{"crop_scale_min": 1, "embedding_dim": 64, "channel_attention": "se", "depths": [4, 7, 4], "am_softmax_margin": 0.3, "am_softmax_scale": 30, "init": "kaiming_normal", "optimizer": "muon", "cautious_weight_decay": true, "max_steps": 7400, "lr_schedule": "cosine_restarts", "final_lr_fraction": 0.01}
Rows from block 9, named by matrix and row number. Rows with one number belong to one channel. Each number is 128 + 32 x the weight over its row's rms, rounded and kept within 0 to 255. All counts start at 0. Numbers have three digits each. After the name is the row's rms in percent of the matrix's.
# convs0: first 3x3 conv (model.blocks.9.convs.0.weight, 128x128x3x3), inputs 112-119, a 3x3 kernel for each
# convs1: second 3x3 conv (model.blocks.9.convs.1.weight, 128x128x3x3, transposed), outputs 112-119, a 3x3 kernel for each
convs0.15 065:144155163129100133147115133200171123235145183149141146073189144090151125108088153131142146114110112146157142162214234185229121177214152102167099111133131136179178145124122120115105083106117165151155158128139173121126
convs0.16 104:146137135124123125174119150112077107147120142131111148105155100110066107132132121132129131132123117121121111109100121144113167145142134113104090104134146148093090225088114132116047151107107061047080095087159127110187
convs0.17 093:054119110114044126149104118163140175147178139153194135108138131202220141121112156120136135133132118124145133210197075162164104082141112079110141118133101154105109122093105136125086156097088135092150142131182155136149
convs0.18 094:109070104126184049095090067111102136079152123112111115188184129099201139110095092144149126110108121123109116104164149133123161075072126098133116145097122095118104139108129125076094143124140178132121129123112139125114
convs0.19 093:114202137097145137118098150172140181146162139139121110161134142153173157115115131135152130121126120129119123083074150077090080082136061117151201086100135097100071112115113145164095196141078129135158156162174127100072
convs0.20 095:107091145127099131156119104150125119159131094142154088115062137125085125202136091125140129131121128115123133122149081122149092086156133106073100097135121124142097116098113097123092128170116103073080136116138207139168
convs0.21 096:061063117128101069097207061182121121109101085116135148200027104057197120076202138108118123128113117128114122145090071149142031134255140092115137106100086097137101111153143107083120098140116148145122090061051124066050
convs0.22 102:204100142105121144129130123082145113115123122140118151082213192061112157136113090134120120138146132125137123126110089071132077079094077108119032079144146075090094142148194137135132116117153136119103137087153143160165
convs0.23 135:129120102144137125096128149108085102179122123109128120110069125139090084074122119121112115134131109134134124143111143195123101152130121115107102082108133123102135160079081172115117083072090172086133170103173101109144
convs0.24 108:136138113124120126085149171138110161137041125071116152137152133135120153093154189114122117107120122122113115123041114057132106130224119096085117082105116075087137107113084119103109081102106166136154095142177105120125
convs0.25 105:052110113086155102136107162155114107138044106129112196099101172098046117096124155098096099132125120132124120158163109106040181061037233119109155107120122203144129192135111159144113078071123131110103129142080057064118
convs0.26 110:094123133071128135192100073126101107108115148116117105120118076055067108086111139116138137116119132125128132122048028144108118051124116100116102112151115121128107117091113126092100074136148173126148129112127120138114
convs0.27 115:090166142048026188150113086116107145109130181124150168099111142106115087124143139126119130127145128124134129129121084041117159174065094138091139024045103200094125154199125178149105144088130131156141132119149152081165
convs0.28 110:103107078136111071136116147140120155087183160133090087119082093118201126090113127128132123113121122126126123090074086096113074148109082127107129091115166075140131103073132125150117116134118090078126082159105098113130
convs0.29 100:155054139101120071140118100145137128161191125157125159089042070124070091180109138128139123116123130131123131105119100092134137124146140102131140136143160152102136087117180177136123185186122073105145097073109120121149
convs0.30 099:135040153162115126185207093130077104161082099108084116135181194164178183146123184131128113117094090120123120103142167115112172135096089125112144119090072127157139129104105128131156148120130079129105086142127150083145
convs0.31 101:135127194110125166113107147108133148087131111150158098039099081113087062148150108127127125136141147128110144137140172130022073185068166155135152123130139108081104136126128088107088137140144115115095115115146113124099
convs0.32 102:082157117065155115095132144115144114118153131125174119087124094111112101103152099129126129121104103113106126125102089080060087141132118092161157114076136200120156072098114100154104127255071145145177071124123110220115
convs0.33 093:090084106041101126095129116098181079143118153105066099070120136116072129161127149126149136133120119132124115080083119114127152095140117122138156074144170113099159152126177150114059142141119139125168120113136126140114
convs0.34 112:070103130136028096175096131130118123127114101160147124106118097105177143134137130129128126127124126114099124077090039071102069144097066164099098179099138128106144107077080166107076152105122126079109173124132188093105
convs0.35 098:182063104106106112125133130120116149113126148128095125124110127114097097172122104141125123153149134119123132126086109127135140169179131145129131112121136078108095127113126172105103194085130128137126164108135102060075
convs0.36 097:145077243130145048129105049139143167108123084129079109101167156185143133168115122118122121125116120121128134131019105142081127113132117142185144094143125081109106139046141131176146078112083146124100147114102129095106
convs0.37 107:115123114129113110131129118129110129133119069108125191106058086094088111132151166122125114136105119127126116145156073113079026129061184141160126114140116086146113100103120135096105145148164112112144102101107145125145
convs0.38 099:108120140087108160188114180159111102105137156130130153167091145201143152097168103116127117111121129139125134093112152125146078151123184167103131096071119188096082058128122086125131202177204120195187106116159140119142
convs0.39 105:129113128143195147130077116107092191146141103108178140112130144147060073165165136111120121151144145128124128097089139102076098132081068147119131124113098101103103115145140165101129137149121115127122123149155092141124
convs0.40 112:117178123173126174146130179158105090112153094141157188216153136049111096036103141126129127134142142125128134135077094104099111087054135102131061147162123119126120160140129193163085148115110090166087131099093104147128
convs0.41 115:161135130164121143128106134100085121104138113115100096175160133134203174120162186144127129134132120133126123175057097112136054151164116138102116121109090102125131166124136116119139108107122106145129116126095123099118
convs0.42 108:103168152102155143125044050098093105137136158141128112131096127083102124093075097135141144154148135137129136111165140126135159180083120145144141101129115133109103151170134101126124110167112128138101102162121115111129
convs0.43 100:158122127111140140093090154145153168143072119139101096150139195111090122162102122143137124116122122124130136129203146108182139144172132118159097036068012084132104139156125139146083090105105115110114109163127131153138
convs0.44 102:100086126146118131092096136123139172129131117162142172118097082161169133112153114129122131120132129134130126094172135125087132074081128130120148172106123120110107123159133156125114094120117076083135187039089128083098
convs0.45 099:104119121134055088086153136107047197087100113137150119147116201121143136071110127124113106126121134131126123038062152157121143181089099126126130117062035081129137105068165111095111114086129142108121061096127089117133
convs0.46 115:066122180131127143125108110104103169141121149133137118098077130143162106134153134124128139119126133123126135150101129078102086130090117084082145034202165053095095148102149116184179145111127121095176150134122180117118
convs0.47 099:104173111176098125158096151086145178172140105209147113109146237101052069172103135120129103122133146124122121073154176104124173154099166136177100104093116169155131099151160095147132204156117141149133061057097082182103
convs0.48 115:143118102164159141118161108116125128104101119193137146102134127129147153159178135114121117129111117127129132127096105139040116123127111111127118121159204087047099141094135143153147123145128129128125179160130128110116
convs0.49 101:134099130140108159136072127106104136106129127178132121158086164128042255152092116133135132132139131126125117121119177107062122141136121119158147126087138121115105122123082109097142153150079137121146114094127104131094
convs0.50 128:129107145134136144078075195152144192144118170147114148142127159116118143118103132130136131120126114133129128096075167122183136110055085122127135137085094118075103112158137155123136127094136116114084092163112119114110
convs0.51 121:127101099107143147165127146128129126140123140101153100154144152127138155096194106140132133128131137128136124115119061162047138099109058133108088154121126121116066114152096129107123157129083113133088112135138099146122
convs0.52 118:120117130107041154120089255084116126092094147126092150110145142143106151162114123119126138123122131126134131159099111127132149129133149123125120102113130142121157144125108110135081113191218084173128109137151103162225
convs0.53 103:100077125146133132077113072169115123117114190155139159120104142123149196141127129126133128129126135117126130171099092067033161107105105100107107122106111057101148155081076120117126077096165089124095084079116073114141
convs0.54 121:127132154108128117118110067112127083094130112094119103137121111144158122126140106118132112126127135126129127109036070199119138081134191115137162108134153103097078137169127115073145148153154108105106144154182140110141
convs0.55 113:164151174089076068114119140069127107158113146143119120103128147130131091020143112133126123110106104129121128097083190097151124110115167144116124100083133139122140126097155234084116143114109095090137135108114066124111
convs0.56 090:157130102109118067128149138113107088131160147125171151084150027123112137104126152096126117117128127124125124036147147080087109121123117108082099145090102135081099151084042156123132140136147060073095143102048099126111
convs0.57 102:173171115144107185056082111158122120105134087139100086157097193128166247125050132128127132133124117123124126135188081133141094075061132126109141124089117102131092113138110088123167135158081086116099076093122112151100
convs0.58 104:103089099222106097178116088095087114143067120136109108143101097228094116137072138135113126118115113129138121063144094134156063125068103113090086120145088109092144105076082188118138095120118111108163096114124171139115
convs0.59 108:131122157030067143138136160162137103209209162126135104145163124161107136164097080137129131130122134132131138145131153145148157160163154170092106076128085089107075086151147116169141096098155125120097104120145132092117
convs0.60 117:151130198128142199120143190108099112136128101113120145152128150129132108134127117111113116131132139122125125141144110128154131081164137123141143125142111064142098149150133124126169111111112151139087130126122102132130
convs0.61 105:188127138135112073121194123153122073089054113103119130085135124069113156101086091132129133105111121130133130136095070127139121075121103127112150133094126188119120138130140121154086136149131064123106134159061209095106
convs0.62 108:045076065087106167131120127126111101111084146078105223140122034110097100089142128122121112090134127119128131088110103101086018117131105100097104110074106106125094126126129085122107080110216078054056090120141106124156
convs0.63 110:090133121076104084114069101099140092116091096080102106137138122134117087104111112133128133130121135135137123154158095086165102127107090115115124072105159104100147103116135138163136136117109092143113129135150117110102
convs0.64 064:137150138119123137101106163088093086116035101142095122145121053164128103121085131133143153146153129123131141057157125097131094133033111137082144071156170131157136127077118075118149117100130118108127118160183134133167
convs0.65 052:105174140095149147155150151128116144124130134153105173088103114155122137116120145107113124125154120112135130060064160088089154125052089128154048120132094027059122081120070149145161158155127174094087183133166164205120
convs0.66 067:133108091100084080102134117110114151120186109136110124102092058115130140109091072110129105093099112128132121141105074099077131138136091152157104171119090143143076133101130166142075148146108107131092117028065112146151
convs0.67 134:101114107111124118147119087119109112084089141180113136125108084122106068152134126132137138130121128127137132094111139099115113145130135125131129108131146085127133119123111143139117184156110110154139152111149185109140
convs0.68 056:148152118124168182068089100117079148110092120077120121103155061132117072148207123143147142137140143118115124168101077163183120140160136100092109121119073159117099079090118156097087087153171170117174121146146130118151
convs0.69 063:138174161122046204084156189100083102126130121169133131246175065142133087181108109137130128123117129114089129039111120080150113137132094084072062138117130031124060133150120160110101137085065158170109135092073235213182
convs0.70 056:134118069103087075170104161113151142165102127146255131096184197092175142129179075139122131160157141125116143074100138057120122083111092151130155103132119129101160132146147109088144148131151122160080164201135180184167
convs0.71 060:164146122120177082084158125158152094096114080137144130168088123142184108132163122159155139120129115122141099104084128092125081141049067152139091104173090092071131163121111124152165172110124092044107114075145100095091
convs0.72 110:119150155105097105199153095109088135117117100134103088120163107081093102194148151133125121129134134123131128148177096066098076157162154116199131081114126153162156124134143138081092197146116132196129114132145202130138
convs0.73 108:137178135197126172081139075132120110164104161138139205130129120108144152105185130123110118130118116119126121028128036138063066085105115117089092181158129081117099148210146115109109156141148159145117133129103117072110
convs0.74 119:130055107096077101088121083094097100130128106111207096131137105110128130136151163128122127126134138134134131118116158095146137138135129126089079138108131128095132134124092155117148126130130121095107120131164107140134
convs0.75 095:066132161134103101122168100138123131107127153138134069114082169127114229139152091109119128122135148128144143135136115077160156131084158091124164115102148140166129117153177118104094111124120169178135129128100102159115
convs0.76 096:093121104134119123141087100072112101114152116135115120115134036153174093120099111123122129123137129112120131076084124083102113151113085168120126131085117124147137084133111101150130111121089137097127136132128111148140
convs0.77 103:255097153146094148105086132089086105121091089142129093158181065142138093097175150112128133133128119144137124064148153172142074148088065121107115110128149122117157187148162101114105128135123182094140141096107107130100
convs0.78 111:141211134125147106133123107104075097123125113098133099177116159165135131113104103132142143134120123123130136116129047196120086175161130100124151099117096094114115094168162083064127160101112107144102126115111166151147
convs0.79 094:070143170114074136146096099137107224086107083128125144112065201127157138125158249125134127125143139117125120140151167207123160130131207111119131117124119125128128153134126107211110141163108085148073079115155090107125
convs0.80 100:130059094128090045113100123143081132113086086124092139113120121087148104110039122142144149110131122123146132067031127117177129088063081174126117123131094105110195128142130123109165117105114081123127113073101129155100
convs0.81 113:074119107106109112144062125153146108109100112129082127173136145101083126144088154133130136129133138133144127174128148165064090119089084154130129141132102108124127089131117133173111196131122114073153141129136229141163
convs0.82 105:101131113103100113162106080113070096109102094190135091106118111112133119143189136118125123139140137124139137100115126150135105128116136112106102108092111154148110134116100117147133145101128119135129104129062121089114
convs0.83 100:080118145056118201108169190148178139128156220129111159133129081117102192083107048140144134145180128127125125170072112132057097089154121146128126116101123123104120071108120072129156111126113133142126106149184122095078
convs0.84 120:097093106166072112106104156117083087202086110130076147127111124127110139129096132117125113110119125121124124094072128139151128113119136111109129084108107113116122146117164202046131128121106160115123214122122164112135
convs0.85 092:171058106087107098119131130099105104150143146178126131158102084084089104150110166144151139172168147118132132128115120122164092128159098120109110115071095100134138066077060124131127144113151138153162178138128111069114
convs0.86 091:120114090115161130138147125081108151128158171105124193137101132123123074106094077122134138128141151128148149129190131113163032087121116089127125171138155153172128184106069132119094144080092140103138137096190104136144
convs0.87 105:122075074168110111142107071114125105109102127101149131131111113255146112086109143119116128125129129127140131131109041052115127168194113088124110110105094106139069145155156143129175146154115138154124166223207068125162
convs0.88 088:113089084126090100068030090108089135084097090193134120147142213021104114161146101113117124140129125133122130170160167085098151201168109124139145156102089141100077140142087164097148211142124121082101126112110131142150
convs0.89 069:128129137151136101167118158149129119139072136155019099144157056133173150158137186155141156125120144132128142168079139254107118230147140105064140100109194114119130145109047139144118157119093131145182189156208136166161
convs0.90 068:122122117114051061150100111125135081157128111148142111131128168128178152111161180136124118133125142106117142130081126090111057098027037137133175054170154119154132110098114034095169136097137151141161117114113093107132
convs0.91 090:106126113117139107133103092119143120158125133190126129106094151059063126192117134132148147130108119120126103176072143126137152182117116130121112108090112106129126129077114113097125189129118123172093161175124215188138
convs0.92 069:162171114134140122172155147140154117128147119117161166151090146137172133080212118111115128122122101145136128119143105164160080091140164144139129184090068121092085106155153132091120122128152191130130189189154134108122
convs0.93 073:130142107103184150116123114093135080167132143102124137140143178081019148113067136127118104132118122120142132134108122158142133057104143152094117119122130085102078105118193186169124153128148164160160117171113145138098
convs0.94 122:155107075173118088152062105130132108106125134168133118075080124063094112078026104101097099129121120133139134105086107113119077147184103132123121134108119124101106138134135136107119216135074077104150119099138201154140
convs0.95 084:086125152205168122181151119119114111104118117134096077065080130114132131163188174123113125124146131126112127117118118153073093089174125132150135141140124174112161125128120094097075111134083153137136132151136117199111
convs0.96 122:180127121133115107146090114081105088086102117110161120069054129066092110106142117113129125135119126126117132074060121099102112092143182135083103119074073102092112199114108129098104167177131145126072130138125138089107
convs0.97 107:094090055100152092126099125122129140124104115165047123158138198167113095142058147132135143130119132127127131114056117109066106132095050163125133142145147125096091099079052147095132200097123092065092085067151132084077
convs0.98 099:079114148124090124150157216165146128130120138135155115131124095139112093105107135128120133125143135125112116141176158169129152123084061122120118115073097162128138144165161125132161141124139142122129103117126098114216
convs0.99 112:116103124117149104040151104105070105142140153072076076119133144129125151090108133134140130138114133144132121118111113076079087146151164085122131132138128113193130109109112121084090154181119089061060160069099136158119
convs0.100 125:085094126077122119116145138113115108085098123116112090140147118114086113072130105142133131135140130126142136114161117061120149079130156125141169121125126098113103118105126105065084118170121103119111103105103097127168
convs0.101 092:133123168117114068141139218114110113157092094175128120131147154128131160148133120141108111150126130107101124089162143045100135099141090116147166105089105074084157127161146170159134156102170113137129100094086140130087
convs0.102 094:130114148089059128164174184134145113105135053120116075132103083112121077093145109138131128134134142132125117109119125093080137125081099161213175114128188131138126099098139103087083105121139113073136096110137108150158
convs1.15 014:123126122112113118115100090113114143128128163178150160129133136123118124126108104117104109142145159133156177152131138138131132145126136157174167131129174111114132120135116136147123145165137145177161125157141107170135
convs1.16 018:141102044154123098155136103093092127106100129076083068136129126123108126123112127104092067114138113144147107121110119130129142146145141097142139131168154136150149136111126136126117132142149129131143130121132117136138
convs1.17 033:132084084146125138100110080132113148115156165162116135124133101123173164084118137152122171139133180227156159114089074147139098161150169153121118079083129109098116116087135100158156175156161098095101115147142128113098
convs1.18 034:129130130136133103132109100122124103061099125094080134113123131106094077124119114134126141096100112071111105163134106170149127161151131091106084088098106068096111129121125157147140140145160099094123134125129135131142
convs1.19 021:098132126111129097135116106132053133142083125134126116145118093145126079150144140122116150140116127155114129120125114147134111137122109139124128156143149159144146118137131111124111132152116128144131120135113127129113
convs1.20 057:134120124119128124130132130104113134104131126123113114135140133134132130131123120114132128122132124118127122139131119128136126142140138121133130121127119108120120130137126126123129134138136104097103117116118128122124
convs1.21 023:152121122154102101205141129113138136122090148096065079127130159082135137095119135123131151162110102168121118069053024110155142141177162115078079113111119130145112129155167149141138159148145108149135125135123165137120
convs1.22 022:114135140125119117143142154119115122135112110119139148097104123085090093126135161132122111141171161087115142065058082104065076126092107157146130150174118142141118114107126120092123049090132138129129169173146123123144
convs1.23 231:127125126128122125127126130122124122126131128127128130123128129124124126122127121133131129127131127126130128130125132134127139129130130129129126130128128131131130143128131138137126131132125125130125127128124128127129
convs1.24 066:119121117128131127130127131106114121118106117126115124126128132126117136127122130128113116128119116128116118151139131148136144150129128118118118111090111112110117130138159152133140148143140125125123131129118132131107
convs1.25 051:127128121132119113109114132096129112107130107124125115114138135071082133108088112108109115099111121105107099164173158156167140166146140136138149126128133114128122139156149129151148105157151130130122140121121139101105
convs1.26 078:130124128119112115122126117130128125119107127126107099117123128129107119123120097130131134114117123126121114163160140148133143132125129101127125123123128105111132128123128130146154123122122124127129108125131121126137
convs1.27 023:095108167143133158115160145144093096128144116116116176091086109121061111158127124143177188132138171126111106101064075125142108115130128141117094151121099175134119082022068088061060114106117124155123116142143105109113
convs1.28 050:136106134127129125119129124136120131115076130133094132090090108118127135130110136142125129149116130162126110134126095165196170142164162124117111133120112128124131120128122160153161153138158117137108091108112109126124
convs1.29 050:124124111113135136127129128116107120108108123144131120109133130109101120128136137124138136123136135090103132125125139173138139146146127085105117119124122121128112127134127125123131129126127097104125118118127109124130
convs1.30 025:121125081142143099138120111133131096151117128146132132093107115092119122124132130109118118116102093109083083118114115121119117128132130123130094134129097090111107154146158121114130108149137113116114123137119134125128
convs1.31 032:127098106115091119103107117103094132123129121134133129129134133103107102123130113103085086084084087083060068165128125129127131127124128111108113135131113124135135147145161134140140147160148096094117104101116112113111
convs1.32 072:130127132124123124137132115121129132123125131123127134146135125132130128133119129093123134118123124134132142139132126145128130154128137126112125130137147120119127127132130136129132149125132125120132122122126118118127
convs1.33 025:119119079107123083117119118103133131116153122137151145143115103146139105124099089151143122130142122126124110144131129117158134108129134112128115118116142115111116144118147090112121117144121122108101156135126130085101
convs1.34 180:129129127127122121126126123126132131131138136128132127120127132129123130126130129121125128123130126125133128131132125136135132124130128130126126130130122128129121123116124126131123139133126128129128131128132133126132
convs1.35 105:117124129125122128119119126122118128125131123124124112126130130128126126130124123131128123128128121129135120143145131128126123127132127124128131118125126119130126129125128130134126133146126125128127130128128133134132
convs1.36 018:113086058116109045105134093110090112105124100154117105099136126160138122145171085117113131099120151094118120141116096101102109120099139102110127090134139099141148186157146199147152186169161125134150134123131130118118
convs1.37 066:114103120128111134117121131138123130117138138128133137134130098133128131126127111122121107129104115137122120143125115136130098126118107145136125145133115147122120144141131142171139120142174146131124127121117111119112
convs1.38 018:110103125126141153133147166093113097096109124114132131123109107113121106121126126106122136124122100126108090128127108118134132116138116113131113130123108135103111144149154128119111112112127118138127139157148130121114
convs1.39 016:152148109137138126083083098124124120134135120153159122104113101095105115106122123126134136154139124131137147133114108151121098145155156124119128122108137142129123085071110102068101117112107122117123109124131107125137
convs1.40 086:127122121133130134131138132132120121122150139118119127126129114123132132117138141134126131131127131137136131104104117123127120131125128137122124126135134120127119124116126116122131132136141127123123133133142136128121
convs1.41 048:138133136136142141132139144128120130109116131116117103124131122132135129133110107124128130125122129125128129118127133124126150130127129131119113136131123136146138132129146129126133117110123134153127130127124136137130
convs1.42 056:104136141152136132138116142128124136140113130129126145099123127105129136099119119128133126132137127135113118127108114134139117135140143135108101135119112120128137128127110125159113134154142126122131142142136127124113
convs1.43 033:120108117118115111130128119098078101078066078065059073110096129130130126128124119113108111108125126116116110245187187187161147185148129127111127119102120120130108151156170159151140175186174129115103120102103130124118
convs1.44 055:126115121133126120138131125116134121124123138121120123129118108135143130139149127129147130106141126121139133108118144110118134107117128138145124134145101138144118149141127120132115136130121119130133128114131123110118
convs1.45 035:144133126128123139151135142130131156118124137155145105133136132130121114137133115123106107096122096123143127116120115121116126135116120137137109131113116126125139144143143124141142161148131098092103113122121115138131
convs1.46 036:113129126135140149122114118100127161155131154115113133136147162105131162121158143141132135136108098136110125114073095131106093131145107127104104149122102132114104133134127114110099169171154132132121130135149125123121
convs1.47 058:121125113118121127131134127118107132112118108130130124145145145128117130139129116112113111106129122135145133139143145143138133150126136132121119133134123142157146125132143127124144137134135114109096129123122129115123
convs1.48 019:132143128110119114119116118096125107127159147122143129145111118130124149151129125146128150143141142159164126101134134113124153132128145097129108131146125132131159110115097131136131127128134132175167127118121130139128
convs1.49 037:123137114124128113121112126109152150118133173112112158144125135125151116129120117138146160123135151121120131106078109129085132105114121127098096122103099112118121116132131107109098116134102121108134143127147144108109
convs1.50 028:149122109156118108134120121095108123108101115100111116125128140114131141134121120135100120121102129142129134138125118144130135152136120156135118169164152136142159138097130124092129145130138129132133118125125137134123
convs1.51 022:124125119143134113127109116142134119122126133136139144125125128111120116123120118132120117125125121133138132129096111116060083131103099131148173138118169133122146153130124145135144151144144138137137151140140131123132
convs1.52 167:131126118131120127130133134119123123126130131127125130131129119130133133123127117126130129121125125127125127119116126125131139138140142125126114122125126122122124121125127131139130120134143130118127127123122136128120
convs1.53 042:120134126109098154111122173112118133116135145133150133114128129120126123107135126107117145084116122135123138085085102097094095112148099164105095127117116118106096121122142106129121124130125128097128135118126150118102
convs1.54 024:117099109118112119126142129126129131120126133124132122147125118124123125124142134120120093119107091126107105136117105134136130139152162112112120123122127174146149120130125112118103107141126117117131128140161161163178
convs1.55 042:135122099114126106119121119127144130129131140135139135115106100087089121107088094122119115121114120121130129127135118149151127116133138125115099102119111121137120136123125119114109118123113110100118117119131140135133
convs1.56 031:130123110127111113127121120116107118106090111123097097136133134135135130125134131094122117112100101110121109137158138119154167126122134127130118144156139124130148133139132128134123128124121140143134136129130126137129
convs1.57 023:150181124163126128161100147123110119191128124153170118111108123123130116099118153127152135117135117120107103138105085148123114130130136118116119142116127171135132109111107136128080149142087144126132127136126113111105
convs1.58 039:113107123129142139106110142093141106110118107100126116125103108129136148119138109128152146104154137113141135077078126094108179088109133153159128136143115140150141156111132114123105101089072120129144145115156159132141
convs1.59 025:145116121149126151132144148114109100096126116128128135138130125133121106130143091113135128111131142108106113131125147146127148145137154108116098102098131135154158161132120169135123132132125117105129141134129158140134
convs1.60 035:122107109119112119127123107127125131135129131125112140123130131111121134114118137127106113131120117135114109124114128126126124134141129136117130128117133133122126121122133134139136125127122138125114145145126136128146
convs1.61 029:143142135119123126126128125124140149116147147127129129112117124110107095122115100134129104136119105139134139144145148134138145128129123132140153138149156135137158135127124135132126133120108117117112108115122109097118
convs1.62 122:131132135134122135123133133129118132125115135131125109130135133129124131127133114139136129140125122137125127126127127121139135136131130134126125123121127139128126137158123129140134113123148136134120125137122131135124
convs1.63 028:137127122128127117105101115113137147120155171132156116145114137142143170124125139135121122122093092142126087140152128155167141133160178138124106137109115167132117099086101123135126106144140135146146122126136123114122
convs1.64 024:124146120102129103130156143130152076168148101125108089118115140101068133126127152127131104118132093149205106192171081152181196100134164119119118111097105065102107137104103134138136158128125113092098124140127124120148
convs1.65 012:129098092099057051139131083088104097078075078101131162117097080079060086116102114094146124075126115092114106160132146114107122126101114146137112135121112120097121119141153125136129088105060112088088129113127119121129
convs1.66 034:099111106092150144159157119108148129124129131163103140176165102125144114110095100124139145127150156133120114117111107148110106135124130124125119127119118153177125133122100141119101140145087109092083113126125132140152
convs1.67 462:129129127127128129129129128127131130127130127127127125127128130127129131126126127128130127129130129127131130127126128126128129125127131130130129127129127127126128127129127127127127128128123129129126129127129130129127
convs1.68 013:126137173087124145125147144122164139123130116137089057107108099068103114142111157075098083112136104114155136137143148163155154156158156124118121131132116128123106117135134119113148083069133118113142118113120139140158
convs1.69 027:136151122124163169102149174146151147113104126116166149206179148154145152154172132097087093127126111163165127113130132128089124022097120090113104123175126127164168111126094120091103108131138108108099117145133152173168
convs1.70 018:123119172104128168113140119126147142127111113128143131141190194119162127125157199069139116136243157127196156085110126120118139128091092115093095112112113120108125075098141114071109102066069163144179174128176170169157
convs1.71 015:112117094105077103134122132135104114160108088115108130116127119132115072109070046127107114105101122128106114117121112145133131164140143105108125076096123112158154109095132135099143089098132131133133139110118165160139
convs1.72 073:115108101117133129143143134124132129133113114135140141136119134117125120107114130113119115101098110127136136153150141137154131122118126119119113118126124145151138118143132138148129138126114127121110145131133161137135
convs1.73 019:133128125134121119160120086108108159099126178115149169111125111110092101125103110111115135113126145119116108114100079130102115112117138133126126142144153140149136131108110109098078105132130129104107142106122117094124
convs1.74 118:133131131129128122125121124111130133132128134133132121128128130132127122133133121128131136125121124130126126119121124128130153129136148137135127130128130136132123124129142149137135136121126129120110122110117132122117
convs1.75 034:111109126114112118127130115128131131106133133128133133120109127127122120115130131115109122105099108105110121169175155145158144123126141129116109133123111136129114131139137125135142152141132121110122130119124101098104
convs1.76 040:125121087135125133146128137126128119108132138124127121129128078135133113101132129111123134108120124117118116119137119119123125119127125084073062086083079119122098158174184153155141168160149115088094126112108136128103
convs1.77 087:129130135129129136117132134126121118115128127124125133131131128135127100137134126122127118109123130121130129124121123126125125123124124133132126132131123130130121134123129137125151123126138127128130128121129123107127
convs1.78 025:131138139150122141161121103078084109096126126117140105147149151123131163130144183160111096155126101155123115091112116099129112065125124124125131145140112173137083116115123142138116128096109126126115129112117136149159
convs1.79 037:107125117127083058121070064131131130114134127140132131103115123087100120118121119117129134106114128123129117133173124126168147113122113133137125133139121086113085138119111126120125140124130133113118129133133103128124
convs1.80 026:144105077152123125100109147112160136120167198125131160089120108102123120083109121100100115101106102161138114091124135088113148184205173176126125148163164127096098139119090120153112161197177102159178125119154162141158
convs1.81 135:129126130127126127128131132125122131131129128126120123125125126127130125125127123129133128125129132127130129129122118127128125141132128118120123122125124130127125138132126131132123133138128132130130132128135129125128
convs1.82 084:131128120127132120133128125129125140121111121110121129118116130124115110120112114125142127126135124126130129143140140141135130151132130131128129109106130120119120127140127141135125150141126122126125119117130113127125
convs1.83 029:107132144111097150116113158099101097083108102099114128097126114156134121111109126115109120122148126132146167080094141123128159139147139120130130103106119126102107131119123115123116098128140138113120118119102130121087
convs1.84 168:128125124129124125122122129132130127128128126126124124128128131128127121133131127128131132125133128125133134132126129132128133127131128129132132131131129128127122136126129125131132126135134130127131128127129129121124
convs1.85 034:122139118151164163129103194121158109098150134099127128102127137106142099123138106115132123135120123142129124092117137123093155134126152115127089119127087117120096114149132134115109127138092102090113128107127127118113
convs1.86 016:132094093138123129148131126137104083155129110146109123088106106125124144113118146132124117128119109117096100073075057109111090104130147137141135145142120132131120167149129118118132159156180099126148085106132102130152
convs1.87 067:136125121129137128118119129116137118122130132129137119138122110124131133133129132127133134125132133126131132128126138135116141123121127123130118118129128131134120141120128130115122131128117119108130127127130129127125
convs1.88 085:121123136136143134123114130131117126120122138129143142120122129134121121120117122119118117133131122127136131143133146145140135120122127131131117131137132126128137130135109131126129128130146133133126129121122146138124
convs1.89 016:091097104087105107074109103134105153124121168160116132113112123127128112125126097101124119122127144138126126140147132129147143073128142157122143171178156197242191120087123129125109103135129118127123119178161122148158
convs1.90 020:146146137152138132147147157136128107136120079095110088148156135122126131116140137138141148070088088098111122107089120141120111116114106100096076133090083103082111134147134124126137117143155129137134147140139142115129
convs1.91 175:126115120127125129129128132127127129125127128124127129126126132128129128125129128124111123125124127125122125129127123139131123145134131128125123127127126123122128131125129133124124132128130119124121129126124130127128
convs1.92 020:118101145110123145104123152132117222123102192128142154110151131103145158111119140162140136131143136118126182139069077171143107172163154128114135085123147078096106123139155075095092114116118107120164113111124107127117
convs1.93 019:097109110105097106127121127131121126135114118100116156123101084115116113105122137109124110101130120107097104117072110119079064121131099122126103116128111104110098092083079148123033117100110121125140170196175191186194
convs1.94 308:130129132126130131129126128126131131125126128124126126132129128126129127124126127127129129128129127131131128129128126128129127127127130129129126130130125130131127128123125131130126129124125126128128131127132131132132
convs1.95 067:128128132114115116127121108124118118131137130119134137128128129124128121123124116135124127133131128126132127126128125129123117123130137115122124113121119113124122134138127132137133135129130119118125122123125123127125
convs1.96 107:131127124132127125130131132120127122121132133136137128128133128128131131119122126131130124125123128121128124136130119140138124130131135118129124131136124124136132129122121132126128120130122128124126141126126137133133
convs1.97 018:127124121109098093127115097189183164156153144178123122143201194151140135135143125078089125099103129123124129120082035120063033098061061116143164120125132120125122124114141129109128139102113115123133127104121132131142
convs1.98 073:132131130128124135129139135138127123127129119121118115112118128116129129117128118129131133129128128127126131122135134137131127136135133122122123122123128122121127129134135126137136134145144128126134127127139122123131
convs1.99 043:109128114121111110130110120110108088112101109131126103111125128074074094095102111120118128092128145113130132125136127143128116123135155106116106129133121123131129124125119115118119146129118119116118131132124145137132
convs1.100 202:125123123122118122126124130121131132133125130132130123120127129129130129127129120125132130129127122129124123126124128129129135123128128126133126134135124128127125135130127130137134127132139131122126125123123128125122
convs1.101 018:112080070114096066126102101090127130134149134132131130099125109121122129112133141125127125145141145177167153121116120122126123137139140128122100121124102099094092157181163160167144137130116182147131163138104155121098
convs1.102 021:097107114057113127132118085074130093095144084110144147114120127128141158116114143156205193168208175167212182116184180114150184163153152127143107100143112126120110139144131143126122133130109101078120128087077133121096